python train.py --model="spectrogram enhancement model" --input="log_mel" --win_length=512 --norm="batchnorm" --block="basic" --optimizer="adamw" --lr=0.0021 --grad_clip=1.0 --lr_schedule="cosine" --final_lr_fraction=0.01
Rows from block 2 of a small spectrogram enhancement model, named by matrix and row number. Rows with one number belong to one channel. Each number is 500 + 40 x the weight over its row's rms, rounded and kept within 0 to 999. All counts start at 0. Numbers have three digits each.
After each channel's rows are labels from the 100 clips, of 14976, where the channel reaches its highest value: "band" is the frequency band that holds the peak. Only what is clearly more common there than usual is listed. The data: two synthetic voices taking turns or overlapping, over music, noise or silence.
# convs0: first 3x3 conv (model.mid.0.convs.0.weight, 288x288x3x3, each kernel summed), inputs 0-95
# convs1: second 3x3 conv (model.mid.0.convs.1.weight, 288x288x3x3, transposed, each kernel summed), outputs 0-95

convs0.129:524446520441601476518536508531537417522516492503494506618512507459506632450495516503515495507546475569476482486512444503425493568487596658460487629541480490536535440526512464446500486499471455510506525480512469499465534537490500505495473475560472483545531496535526285522557527494459548460
convs1.129:521484503423448501575476465540464500459507499506493474609442484555445518567503493403489458525491509470517490471484523493498506435514483512501454456394482513508405503507438530508495475514478483531447400522500524425555586369509507505495498480484515507471489494464457514451499471460543494509
band: 250 to 500 Hz

convs0.88:530519445460487478503526465517483494457535476495458387545465420517484549522386529506513510417497502486502481479578463421440506517523476546533463563447507425430439653500428514530525492467479517460438484424514475429496456398546519478510564436493519521524489526456436565485501454461558514467
convs1.88:422489431510466501489511505464568467493477471495417519373479447488543438474499526447485502524427475455387477521528462523529503547500518480518504419473475494497460527506463559484424544464599563558510506512486463473488439441554468472497638495499431467505521565423475499491510506509502443537
band: 250 to 500 Hz

convs0.151:545523484562503514479492459494498483445500498496475532417486457505467330553516482490482508483515534541505497503478588514517470450499490364476496347441523552505504490511514504470497484487513488499501434490511486493495482508503528529530491632512505506386506594470489554452459408583514479473
convs1.151:439500506586555502491527533497481517530446497513503502377466468477524400380473504483520470480510493506456503481493378496497515500501462469507530497588528347503571454481453537511415500519473521405489548502499524441500462456497502468474505495475487498483502482452504490511496514504466516500
band: 250 to 500 Hz

convs0.116:496472530462528441469507521531582484505553504441439496526548477478494530468470533540526420490549455633465499499532458494500454547472539583442381535548503472536556508481484480492551529462476484479539572462520473485469527571489517493497478413593441476563551509481470490516582509473472567506
convs1.116:472501500478421507562491473538461518483507497534444499478417472525484385537507477437479473544487511422470470478459515526511539497504490482457499427401497494515408527524439526509433478512491524528470452510500519407517580405589508515491528509485497497497505485410468541523492485483572522500
band: 250 to 500 Hz

convs0.163:472495521449476483523480469499460513515494485506572441534492478503490524457324529465588470470467501435509504497516498343430517474503476531523518503508504497465476460500417524497511495529468508532436495499487483435513504453501466417492515461494510520498451466451441488506498422480497446569
convs1.163:487496498469473500438476503496458492498498489501466501418472530486460490510476500491488564523492500597452506502502513507489521472499501502494516497432500522504466499493464491496500484476487488478498466470493516460492415420466491502506449497454494499499543504466491492478522499504491476378
band: 2000 to 4000 Hz

convs0.143:513465514424604465497567520531553452515509483508491513635483500472518639453497505500488523504523484564485472463503454497410498548489581619502467597532475498532528421536504467460492464514488440535497512496518468501491538529492508510497477505546476499536534492540544276527536524498436522449
convs1.143:513479492459429501572469480521477512481503501490487488624441490548460535547497496388493441509487503469522515479500498476487502452508459500503462476426494499500402495515450524492477451511467477518461420517486516427531567374488497504485487485447505500450506483476469485463503478455543483513
band: 250 to 500 Hz

convs0.133:478491506447492480514503493501459511504495492500530452545477455505503523419299517483570488466486501475510502510509494308436506498504480522528509502498501493468454452498369524503507505524486504513420495503495496409527508436508446436472529457499504502491455504439460497504506444478483456560
convs1.133:496492494484423500459478503490486489498498489497451501412478546484474455548456499497459540523486502511514458579497536501481527454499505492495490480450490570507481499499463481493508483470497503488501472483495507465497454400499500503507426495461498496492517521465500500463519477501531485315
band: 2000 to 4000 Hz

convs0.264:516461497615445495508448498447578525503502490490481469481487485470486379476535486459501485498483497490522485514484501554436457473505584451494444514494497521476479497490532501515495497465495515488509499499484493509444443512498450508544432291503497582339494527515540501495490470446523407448
convs1.264:491475489578493494452579512485535486499516483485451508426505531495554434478498486380498450520463529497510517501502491526506442535503482503510469522530496488487497491431495530502496498461520429499491559519470460469498480441491473510509495506484534491510411502486495535536483506496382462544
band: 500 to 1000 Hz

convs0.114:533401580505507475501559501480496461508547498489492504486496488428516457499493615502491478499502508521501496492584564499493473509499506474538470459520506551506507491446494483510610481494523449498501510494458490496407499507563518634574489464478497491500493560475586465498501468514510474501
convs1.114:414427444529513508504493541499506450528483518520512499504524479476529502439535433514507499445508477512481505502477436506493414577479500498491571521532497457487585491411517490441390497510460452494504583467502503530497495515419479435451500511490460488499522491510502493549498497486421487496
band: 4000 to 8000 Hz

convs0.221:461530494464508438514538523527526453487461505499480421523514509513507498419376482508511495558519501529514501511468501409492494470501474496512513505495454477501509440504410507503496501524430471549467513491512504450512531483532542419470580525533509426526503530422438475505532572490483507531
convs1.221:541508529484421501498439518474506533540487473470479502466481520457498478526468549540478498508494495505511533537509525483488551465503484499441467524550501546512481499568501484559551457462506549436501466488495504497447480529530478520555443487473501485493501516510542437479507485497554484449
band: 500 to 1000 Hz

convs0.112:530523464488527492517481444459510525516386450485513514485468507491474517519515468490619466451496489357466495497469489538477503528511496544508448519474498506490470517533516515472379512486496499479481449490502437507497435465467470510522481427468504556537503442474527485532433452492513453475
convs1.112:487509492423539488421507510501501460494480465474497489487523459521481616454521491536495490441493514601470509400475481488498504510521489495501436530482495469488522506503532485477561499444421497455508460443512473537480428542376528475520499479479523478516543490573477471484490516482484501490
band: 250 to 500 Hz

convs0.39:495488518442493439511513503497458514500525482507514414557458454499500545469307520482556486468488500489506493504507486314459512500504464532534493513507500487483443482485357513505526498522479505519397494508487489403519511412517476434467543446511500499514455506427460495502532484466489459569
convs1.39:467479494495443496462484497470484493505495480485428485385479543476489453530464508460468519531466501493469474559497526513486504440499507490496473463474497540504442503499481476488501487450496502462503480483494493469481448374498499499514423490471494490497517503467498498463520448502523444368
band: 2000 to 4000 Hz

convs0.209:497541497467558509454535463494475527504516550566542489603473492525497670441521519503464559475501481572478472480507490497400515524497464534521538483516494478466486427493522470481524426558515478500483589507515546531496495459504486510496477601467503497532519497634524398484463455521383500472
convs1.209:495499507429487494455490534471495504521536478480425509567485440516540506505502503430462449456498512417537487458519508471469457465507473471493448418485507480493320512527461511478447492489456476503461392476475484468515474445469542509505514399432514509443484512496478465517501555505548438484
band: 4000 to 8000 Hz

convs0.147:466492517436484486532483471502454511514489493503556435538489469501498516452309522473586482459472501455511506491512490338419522480502471517530511502507500495484486452496401528503502495552467506545428499497498492417515505443507489426477524465495508487492449485453460480508498427480498439561
convs1.147:483496498478447500452472501494478490498499492497454501413475554485463475521475498488475565524493500590473497512500523506485524465499498497497504493429490539507469499498472486497522491460495505458500464478491519461483418407492493500509445495464497498500545510464496495470513489503514490398
band: 2000 to 4000 Hz

convs0.256:504493507453477487515378486479477505497520500503483413562464476489389542522377514462518487447441503415505495481504488367426522479505518562456453489490487460447409510518416510495509501507486534519435490495480509453506476390546453491486513416483500499516450500458511414489499420469501437549
convs1.256:445451489495503498442544520478488496524492459469428490361504471495520486491481503375505525500466500530410476511499489508498475491499529486567506485526497468493481524480473499494435522427523492478492497471498442475467414329446508531547457495484482499508528501487499573502497473563477432438
band: 2000 to 4000 Hz

convs0.260:497511524509499427503613501529656509470556486469476502462481467502562490486464483516528476468497493536502505517473499485479454546502484421505480504495461439533527639480461487485505494470482504432491512434511467463506470510490544456460540491538493478478538552495405648511535491493604510393
convs1.260:412492498530452508529457495489565467441463496507410487396459523453488416480476441430470481491469461438459522562450465537504514461484504480475504417431489463513411546496457490453469497461497490494480464464487495440490497438525428488497590508529427499518464481438491487462498488491504497556
band: 250 to 500 Hz

convs0.77:484525581511522545492489522503531445608571509502500485508511495506493515448503612500462500497478495491501508512604478504513480494488482511457545486621501491499511506545503498464574504506453483489505501474494510500500503513474492494501500678496512499531526493499560516524536545517480502475
convs1.77:580568511479459503501502455514478546433430494502511497481434505510482444513477496453472514583495525490532479525481588484509605451504518512498462482449485567508456481562461513588494500503509575520469439527500498423499517462604503512562511499526529507521502538429451536459445476531603504482
band: 4000 to 8000 Hz

convs0.205:479527526520452384473516505474482440502541485452394466535531437497476534509436536522463358498472491561490494466524476460577398521490444516475330504549517475503537517497441505471553465504471487492496540492443484470497462505515546505509489432486493448516508528462459497500606577468496458508
convs1.205:512525493436500506516494468491425549500491504522412491420493515492510381510511469486474508515498508447468484503433532541502582448495488483444487447484500509526353498552460484518462489519492541492498441516492508482513517488623497511492516482515487500505507466427482516519469499538567524487
band: 2000 to 4000 Hz

convs0.204:488451505431476441460502537524488494487490495493503504514487548482554494490449485413504524499492497484497532489487485564501512513498409476530509530511493487657637499497494495523442473474467506474448458453502497388498493533501635476452456538479485406513468457467500461515519544515544514418
convs1.204:502500507583424492509495478494531488498508494506510477502488616538472483476415478498481411502468509496497565508485533437467450506500517525508418499516501550429501486473476493486506499502501485570464511498458488480509533453463441544549495558499505538509403534490524537479475467485368428589
band: 500 to 1000 Hz; 1000 to 2000 Hz

convs0.169:504517487452574467403529467495524521484467453468466503577449482512486650434518499511409501463484493541490464437507469476386446533501488565540452490511471497470463393517503485477470415480547480508461525564509451511505534433506482514486431541474500492557545459597568364480481474533404489449
convs1.169:531495512428415501490469553488443483508491500492533506706467440491536541494537495463512488476526495478556520489491523450442483497496467412459508449533506514485393464500493481503506485537471455476480473461504528468530497479506499512523436456412515517425558490547534469507480529477502481439
band: 250 to 500 Hz

convs0.226:478551501476504494494560518500483530479501496501495505430455551519572464523524462495523542568593472547500499496473544523489511504477486410535549562476481516512522523533497497477494541499503573532486498505569529500554450470484529469494572469493488481366538484524455515500495526478594516496
convs1.226:482463509485622505491455498485505445448468513500501502493593491415429510485511508542509483449488478477488515475515401531514488377503438496498489488462489356510464504457509504482500434507493474478554467489499512555473497568485481464468513491480473472504483445546434391428501501504489488544
band: 250 to 500 Hz; 500 to 1000 Hz

convs0.60:477502515427501497500506525502500512501505495500511426541502499502495530381346507484546515543516500505500499503501480437476499492494481499528520501515484486497548472495419504495534498500461501502478489497501500451510503473544551433457513503504501451496488484458462494503549550500512486509
convs1.60:556493504493507501487454500493498501540501504500507503472491535437498505505503499580501500498497493519488554509497514505498510462500486501495484513453500507510490500522504451501591481486492493427503487498496500502441482522505491500538495492425494495497493513503513417482506458501505477490
band: 500 to 1000 Hz; 1000 to 2000 Hz

convs0.282:490565596529503510477472555494550472580578501500466490506516503548500525464508601501444497499487479494506508510601475508507455499476496514457518509627511498501509521562506485475568530503469497483504505477498507499518498507438486491497488604498536512508518484500536560549558546491481488471
convs1.282:555516499459486504502516437553454532404422487499511493467452503504482426506498476472483523594506524475485487491468585497507568442511505507507485484391479530513431497514454505607471497505509511507495424531499504438499544471599513503535513509509508502525498515431407523440441461552549543484
band: 4000 to 8000 Hz

convs0.19:581504493593464513493508490473680507470514496470447552389493551488474332508483500518427497496532500541546517508514574471487431436503510351480478455492473527495459490516488503500493444461511499509500465480498470493482516515509477497518455534516489511387528574472503552456494481533579473440
convs1.19:375470504617454502488492526464564483501493463510493498401457495459531424443478463352501454512456494476452495536491480513498437532493490461505501523537496455510564487435496522497446498482462444476473562434440493440464440418487472497519491481468489500496445513481514512536503525483356438539
band: 4000 to 8000 Hz

convs0.109:459525487527517473510559496520522488503481460490509469523503480510558499489478471516580490493540513515518499507466485511509487484511455463536488548481497486555600522497494515501468516509416480507510499467512474483524455513495564366447553371540508493418498526466428477567505502450499476495
convs1.109:591504535477524504500480470506477443476471507506491500422486578450417485572519504557486521546501502552457544503479527531494527384501463503448498493439495517522501498504545470553629444484482512467536465475492505508487483537573489497546515510504500501520507512532479399378495465494524516582
band: 1000 to 2000 Hz

convs0.194:528555473499469500491603472503449599470487477482479531398458504556503376495470476500472502520520503566492501511478557482505498543502463415585515459475522507509516528528462532517495421492513497520480481490493474467549492451486511526510501657492531505460523510480488679482497515598506502510
convs1.194:438488513567541510503460500434536497477465569560486513483572491428463567449510511502504497410481443491514516539471397497496491423485494451484500483448508439533504414469512455423453507531478473474492488478511542565499445493510478466429499430491472490485487445515488441501480516474461475481
band: 2000 to 4000 Hz

convs0.73:531542475506484502497551490502472648498477480475469519375446482541496374520496469490483508510513499539506493527469507506504484546508474380595547460472503496509526621548495535508473463483504507497484481473496478487535489478514505512502535613502528508421535520498497690505503539595577502508
convs1.73:422474509546540501497468516453561474491476545532478504482597505444476595431498491511513492396476458495501515527453400498482477444486505480499513473453495435520505478457530450407453512502460464455492500448507514563497447499486479441415523432498465473494480444504488463510481517475438471481
band: 2000 to 4000 Hz; 1000 to 2000 Hz

convs0.195:478488525462509477510597510532495500483500477499521466537488473497538518450342519482546497505509503511510500508504494350495500501505439506574512535497475482508545485481393511505534496512475478508448490511503480418541538481535540382455556496534502460478474511418403495506559511497466479528
convs1.195:491475504493490499518444482487502464497481522511482488469495568427439479550495509558469530514482474519486547547499501508481524397500490504449470475440498531510455498505499451494528462500503530451507469484493552488463498499532465498514477489468441464506505496497497425410517450500539470473
band: 250 to 500 Hz; 500 to 1000 Hz

convs0.101:469551451474507427509555506535527462487445491491476453512513479527533477443399442529518471507533503546520500516420498441495483484501482479514488509472481486532549438515436524513452519515450492516487521493523502456537522520516552402470562442546509453490495548436421492522498519461466494502
convs1.101:590514530508441502507466487509499468488451502501477498436487594463443466569478512519479505570501505504521533577491550502485538409501483489446483483488483561514502495537505473548591466474498533454504483495499507500489501516587472507540477500502507496500510516502506471406498477494542513465
band: 500 to 1000 Hz

convs0.90:544482448534517513502484440506520587494432487473455526375476454506501314507511444492502517456491510533547477540463550520472444541528454340507581410444496499492490550527500516480423490485533511488497453500488466498492499471528496538522546594491517514380543541479503559512457486612610508487
convs1.90:403469532551536481474500535480578452497498500492516514505568434463503619417501503519507467382503469495489485488506383484504444545501506511499514496505486433521538505450531468423483509481461450450486529415501503542487459492421485454464512414490495464502507472532516485545514551427433507490
band: 2000 to 4000 Hz

convs0.125:572504455439460465503530506497494605505454488467477553434480516511529439501517462474490457508491467464512495530514493524495442570497456441577525534499470482494449636522504501550420518487614502476498482554475466495550505499482467513505527447463494490461527475505499524548491522561573503495
convs1.125:450480477515470484516519527507551443487499453461526498537505367514473563437425489477499484379504497481500476462509504427474471501502567522495518492432484551479537535477476507468474528464503448561447492456501477477519541480406513501520539476518516512516483540493487530499461509510446490466
band: 2000 to 4000 Hz; 1000 to 2000 Hz

convs0.72:477512498495568475407501443503534515488468449472446486560464496504475652441511505509419510450459501528493504404506486492389442508514471540511451479505469487482510388494503501462468409487530487527462519530493459509487541428479489493490436551472501492581556484601541351494469474549425488461
convs1.72:532483542392441504495490552482439481511508504470486534589482479481594522501585513472511452512528505478541541498521518473479459587503442408479525510523524480519393478498506468518477505514494466460504451468494519491525461515542499499510462458443522506379533498542543462526493563492498505449
band: 500 to 1000 Hz; 1000 to 2000 Hz

convs0.18:476520514477543479456509485488490545496490445478448518587456538514478651447507506521490500462486485520517516408504479495370458512497466521543467569513471515496508399521510497478476378505508473517468495505493479513519475471511507523496414518407509501506537438597586353491460457543430444448
convs1.18:519509499489419504496486551471478493508486501490511512645475554510541553481555490431523512477529499587555614503491509443442490500500455449501507528520523501501466453504496509496480505499486486488492457473491509482526444452485495504507459486448499507432558511551495439485486529503483461496
band: 500 to 1000 Hz; 250 to 500 Hz

convs0.254:493496510437470481515492454494454513498460482499554472533479480492464545492323510460581460441461498406503509499510495347410505496503481534509487508500498497459446490494427509477477492524489519514403481501487465437498492450488444431492494448494501532506419448471465494498492372488493436530
convs1.254:479500492450470500420489503495473488498500490497480500456488501497461499503473497513485557495488506620453514477500528504494515490502498500502489512429499541497474503495473495491531488463474487505502468479487500463481386471403496504511446494433497488500520520497496494479517500505472469424
band: 2000 to 4000 Hz; 0 to 250 Hz

convs0.269:545468452376446466469509509505504515481447487453475618450519460489519468500455468501498477501494480508519479536501502458509461542499381472507503494494436465496436482521447506528436456455601507449521474561482451485481530540584468501460491584471475353498504503436488415501488530606567510429
convs1.269:485504501549409450521495524491494485538509473494544439612474494544504552480406503451492472432461503468544489527529505408402447532513596537498461522571501561493596478488459539484484516471486465568405502475503485431505533405426504534525445491501527540503425509492569524529488490452442430496
band: 500 to 1000 Hz; 1000 to 2000 Hz

convs0.84:478531572511517546497469512500541442583553505502498488498523493507481502449508619503468500492479500492505510508585485511506486494492488501429531472597500487497514488531509530444545504506465500494507500473500509502497506515467490476500508656501521499517522496499546511537534534510487500478
convs1.84:597552512482474504498504470514476571425444474495516499469448493509488440501477496464489523604500526496528476507512598480505613479517519513494474493438490539509455501544472511605479502505527575516479449529499498428498511489586501516587515500520535508508500555435444520453457474525606498486
band: 4000 to 8000 Hz

convs0.64:487499523451442452463490543505538525495506495483502538514508572499543428466422482512502490527502493505517544494468499499498480496484444429572462547515457514624586475523442504511476442495475519491495461494500515437506480545518566514474387448470504451462486487428511475488503520470502490371
convs1.64:491499502643404499467481491460529513507468492491500487472509679508453497475471479450481463488447510530509599527497514479493484494506492529511429537536502493462513475502507481464511494435491500486503517515458465510484502500455427504516449581467505511510425510505518518483507471495438420553
band: 500 to 1000 Hz

convs0.134:502401442504521494500496386484510495431439497502476511471503494439533441486502449495497508372497503500502497483452539506480498506487471470488516489414501519512493458395503486507414492508515483518500491493502501499439514490479508511505519534500456463498525515463476476464360306551521482501
convs1.134:495507528483463488475405570490511503568502513500504500544514507496516540498496525555458427443500499472545535506540425482500501594511475500443459541619499458499597499552523490474508485497429531449500538496491513535489467582420483496489445489468520472498498466572587449568608568422517494503
band: 2000 to 4000 Hz

convs0.243:456503481384517433488519498505531541490483483499454430570448482516516517444329478494494485423485495471485517470465474374403493506491501538553473511472505496548595478506391503513421491553461493551392495470506504388521507434517580466502549491508499485512442492408486489495478426505494446502
convs1.243:499482493510350500500474516485530485507501500497436501412499669491495491538487500488486496506467500532516640598503487505488478505499496484491507508461492548503486507486504498487545479414513500450502480501473477504494409416458476512510503504422507503465486508497521514482509490489459448497
band: 250 to 500 Hz; 500 to 1000 Hz

convs0.63:550561487526472505494394494411519452469533490495465499527461464554439484585486472430451504528504515530500481488470577492534482419498534496457492469454436506482490499538489503407503461476473491510475503409513444486562442491567490482490502583495503513407478536469482460472480426488524458492
convs1.63:516425522528590507514557537543458459515445504511498491455513484469500440494498498471510494458510481510495519433521378529500420499503499523488544468564497314485552492410485529509377492517487471477511510528505515508497534439463545500482537519493494500500459460491482508487532466548447515506
band: 4000 to 8000 Hz

convs0.122:492535585512522517484492551502531466592587504500498493524513499520501528462500609501455498500486488493502508514608472501516463499481485528473527507640504497501508521558503496479590511504467479485505503493493508499513500523469489483496486659492517505526523486493552534517555546519478497473
convs1.122:549546501486479505514505442531484527423420498505505496486447510503481438515483489467475510584502514478505485528476587487510586421500510505499467470431485555501433486540456500572495502505520541518486432525499503437500540464609499510542510501525509508529501525437429528448452478536576514482
band: 4000 to 8000 Hz

convs0.249:477579499420503487492464546533591448451464507504497474480516563472491496497490480500513506668524497521513513505461494512509508484503499506504497529484469459528535475501502489486468455484450508495506493496527513505459502525570550495498540520525499461517518528495432415469542611481535511434
convs1.249:551562518497464499496477496443501552524484465492540494478485543501495504515445530469507457435456505534508526498512509467496571484516504518477389540606497520495514483617481499515581496435499565505494497491483471468448494495503473529567484491487528515504418509503516456479503475498513381544
band: 500 to 1000 Hz; 1000 to 2000 Hz

convs0.232:519485524534513500507534464516425514441564511490517488476493386498492497464489505485511490490560523521501494534502580438543496523493380418531543487487505431465500592444442493462537512467499488434536517430507486502539439464524471474473661514498484469420576565467427619474546495462620562495
convs1.232:471509542438527499477493484477484500459497513508423478451486512472534436484515515611453462486494489412535452584455487608514546485500462462489510394451495507562488549526497482479476495536454526490515485454506513505481473548539517508465568458495500476485518498461478433529511501495534524539
band: 1000 to 2000 Hz

convs0.7:440497517472506468432515513502580498479560555496492481503545506511498499493507507510518518457504461657445498505508473519517442490448544482498419457537496495518554490486496481510576539516489455528532576448522502504479504522437516475499500534560452464540565530490464553521536517495465531551
convs1.7:501508519479450494495499488498477534498528485488369502430458451505529401528484501443456423507477514385496465466504501523502531498514467496445486471463498482493415534527467515495451460483497528502470451503477511451502511413566503533495534504458514493499481496435514518543488516492555501470
band: 4000 to 8000 Hz

convs0.135:513495495453492481502500404493442524484456499499487503511486447494498510484348504478519458355484496449500506502506505330430493509496454500517481480436514501475435513474414501508454497511523502506430499510490497450509490426480443492492513466493495494492459460451485516489388261488474460523
convs1.135:496518505416413494374445502483490496514501498491468494498493521510495518506456507562442470479489513507541489508510499494494568511511493478500447501492488534499501502558484493480528495477475566468492488499490511484499353509344504505504418495427519493499545517521503509496580509489534480406
band: 250 to 500 Hz

convs0.45:482537577512520541492486522500535443597568505502498486504519497507490517446505612500462504497480494491500508507596479509507484499477490514452538488612501493500514501540503506454571504506456485490512501460494508504497506510463490495502498676498510499532528491500563516540536537515481501476
convs1.45:584569516470473503501502461522470555440444495500511498477434507513483441511486495464476519586503518492528483517465595485504616453501520509497464487445488557510447485549463503592507502503509560516472439525499502424501520461614502515559510499518523512509498534434445535457444474530603506483
band: 4000 to 8000 Hz

convs0.206:468493512452478488529477475500450514509474499503548455518485466502500505435307516474573481450471502455512502501510505331410515473505478517526519496501505492461464449492392527500494496543488511544426503498491494414517504434502464409488527473487510506487440474446435489507478412487493451552
convs1.206:485496502475432500429477502499476493499500495497468501444473504490469482516455500505470560522499501558488476538498531496487541483503513499498498493450489561504471499507454488494503492475489512494498467481494502458485421425466497505512411498460499496497568513461501498478528498503522503363
band: 2000 to 4000 Hz

convs0.286:454489519458508425389469487483499510485575499432402481520545460509470553483499523533439443443472493607458493483507487509498426493469505558452329446521506510517523462490506482474558511458509478528517541460533472509477517490457519503492491461525469449621555510518480493509517478502479505531
convs1.286:539505515428466501487503501509416519499516502504398494442468477494556368502509480480476469506504522427529494480452521570497534519506471462435522430442505506524440516516467496496467485522491523464488466497511497439497511442570521518490503530484529507497535448418507524542460502499544533479
band: 4000 to 8000 Hz

convs0.174:473487489575529519528491467503534535495504509485489436450507503491522462522656486452533539492606497621491469502475508592459489517496490383484572500490514494481478548487550497481497556488427523501546505469512521551464455452488448491499590468505486503390629568558487530511496497485633547487
convs1.174:514503523508636488480525485504475484466527496499478511416544435470518420486486517593494454536491506414500447419518515518507499509504399483503492477497501453511485548482486507518519433517495466471539499487509497491493490602534501521500548482499503494503457479485487388499496514503481523536
band: 1000 to 2000 Hz

convs0.173:463547529511457396483503506503541465501517506469411485491591447513467447501492540538504364513486500560514499475525474502593421519480500502472362486544538488529549474488485500476544453508477485507551539504442479493494497573466573509521473427505493458524537538437485461508566591460512498520
convs1.173:514542500458511500505482464451451614500506498517428486445498515500508406516510495495467486513447516424497484491446531531498570456505494498438429491497500522514380492568479492521461500511494530500492470508488492492510512519636499525491493470492509499507493492445491529546443499533553476470
band: 1000 to 2000 Hz

convs0.233:492569604523499506474476569494542475591583501500461491512514511542517524473504605501441496500490479486504508510588475506510455502477496524468527520630508499502510533572500482485569525498477495493502503491498509500528498519444486487495485610493534514506512478498526577536565555495481488468
convs1.233:551517496476481505513513441553470519405420497502512497478459505500460438508500471473479530590506510479492484499462568497511569435504507508500483480396473519514428496510456499577475498504509516510496419521499504442500540471603506499530507509520503500531497504442402519426438461548543532488
band: 4000 to 8000 Hz

convs0.271:525514439454495469507504446529511445475471465491366497476510409502445433513410560527488475445490510537468472442596480419510473483530418493526420484477477407443503528502421508468539423488508504488487487489485461458480514477488521464452551525509502434525526502417459469444531491504497538520
convs1.271:448494397551454501522505501486545528499476495509408533389482459486553408471499490528473475538470488432459516509534513516543514587498507485460512467489491545483441498505493510501333513525610567538523534581482494484509519497592435460475573519499440480516523512450526519508505514518514494494
band: 4000 to 8000 Hz

convs0.140:563546492581462506532540471488544522514495454491491471500437479508428452538512499420502501523480520366545468522496499503488510487533603522512433498472509480436337513550526545532502516463495565488499470518503465509532469528531345518538433384509537638479467574523522541516462450462516489507
convs1.140:419478403601540502432529509446519460505449496516486488456497485476487528450458454361521523482406483567432492479462481482489431479492529502517481517482494456484555477445476505455472518481485426513454521468465473475465436266429490493503490495491480477500474502500459516522487488506415344486
band: 250 to 500 Hz

convs0.278:498574498538557506528509487501475528501500546539548506536505442575482523495535503517486640496586511565498490498501486505497614502504567515501580516500535514480488501526508522507499572520502588487521541506534557523545500516477479513512519530543502609531546485516506581501494508482517639498
convs1.278:512463496536481487431533506455510478496518461460404500483484475506523490507412504433462410492424509392510479442528503485489401491507470503502453476464492476495489510466447525489505439484494441515473468502447479452484445421414530530514525443394524486457453514469496492518508511495463364499
band: 250 to 500 Hz

convs0.105:501416543466549489547492547521546447520517502511493513577543521446496555458485520519520502504554474547500524538530446514461538548479576668434505631543499492547561499498507468457515499495475505473536521472527498493417534603474518505498469369554482494545502489479508357513578528480499545467
convs1.105:544500491453488501606503469579483500455504500514516483620478500569432501537499483439502498541485517481524473502456531500510517463502514559509452458345475521502424505505434536503482524506482493573449441529507515415542615361500512508496501487524518508496481502434444555476502455463519510507
band: 250 to 500 Hz

convs0.108:474544485404498467490485536510566441428464520501527480488548481478457503477485489479508499672518504561539485520485478505560489478506507518489506512485453453500485432485481487471478470472492516483531500541518513513452509552567487460475553526520497460532518532469427388477592641464509526426
convs1.108:551574507496497493500480487433501558520507465487571485543504505504481524518425574537504484460447508490524461511536553439497554474519506525496404549615494585488513485617475519530547498482515545530498492502499481491471514552542493575568481465489501521510410538498526464484501474501536398506
band: 1000 to 2000 Hz; 500 to 1000 Hz

convs0.92:496504493515465475511392497479495484513503501497490520526530464490451528428538512487525476506498497466501500523512435521481505481517616557447500555498513501439395446505520521489512541448506525477576496510478492565460473576501369547547487355498499589478480514508552505513488455408508503546
convs1.92:511488439538551489421554511506494505505517478461526487621508448502512478496451493526493529529475521480552370436499553495474476535500498540525488501511505550502592498464476525489489494497487450542469501513533438447489481395474566534496489498494512472518489506467463484524465491528456482386
band: 500 to 1000 Hz; 1000 to 2000 Hz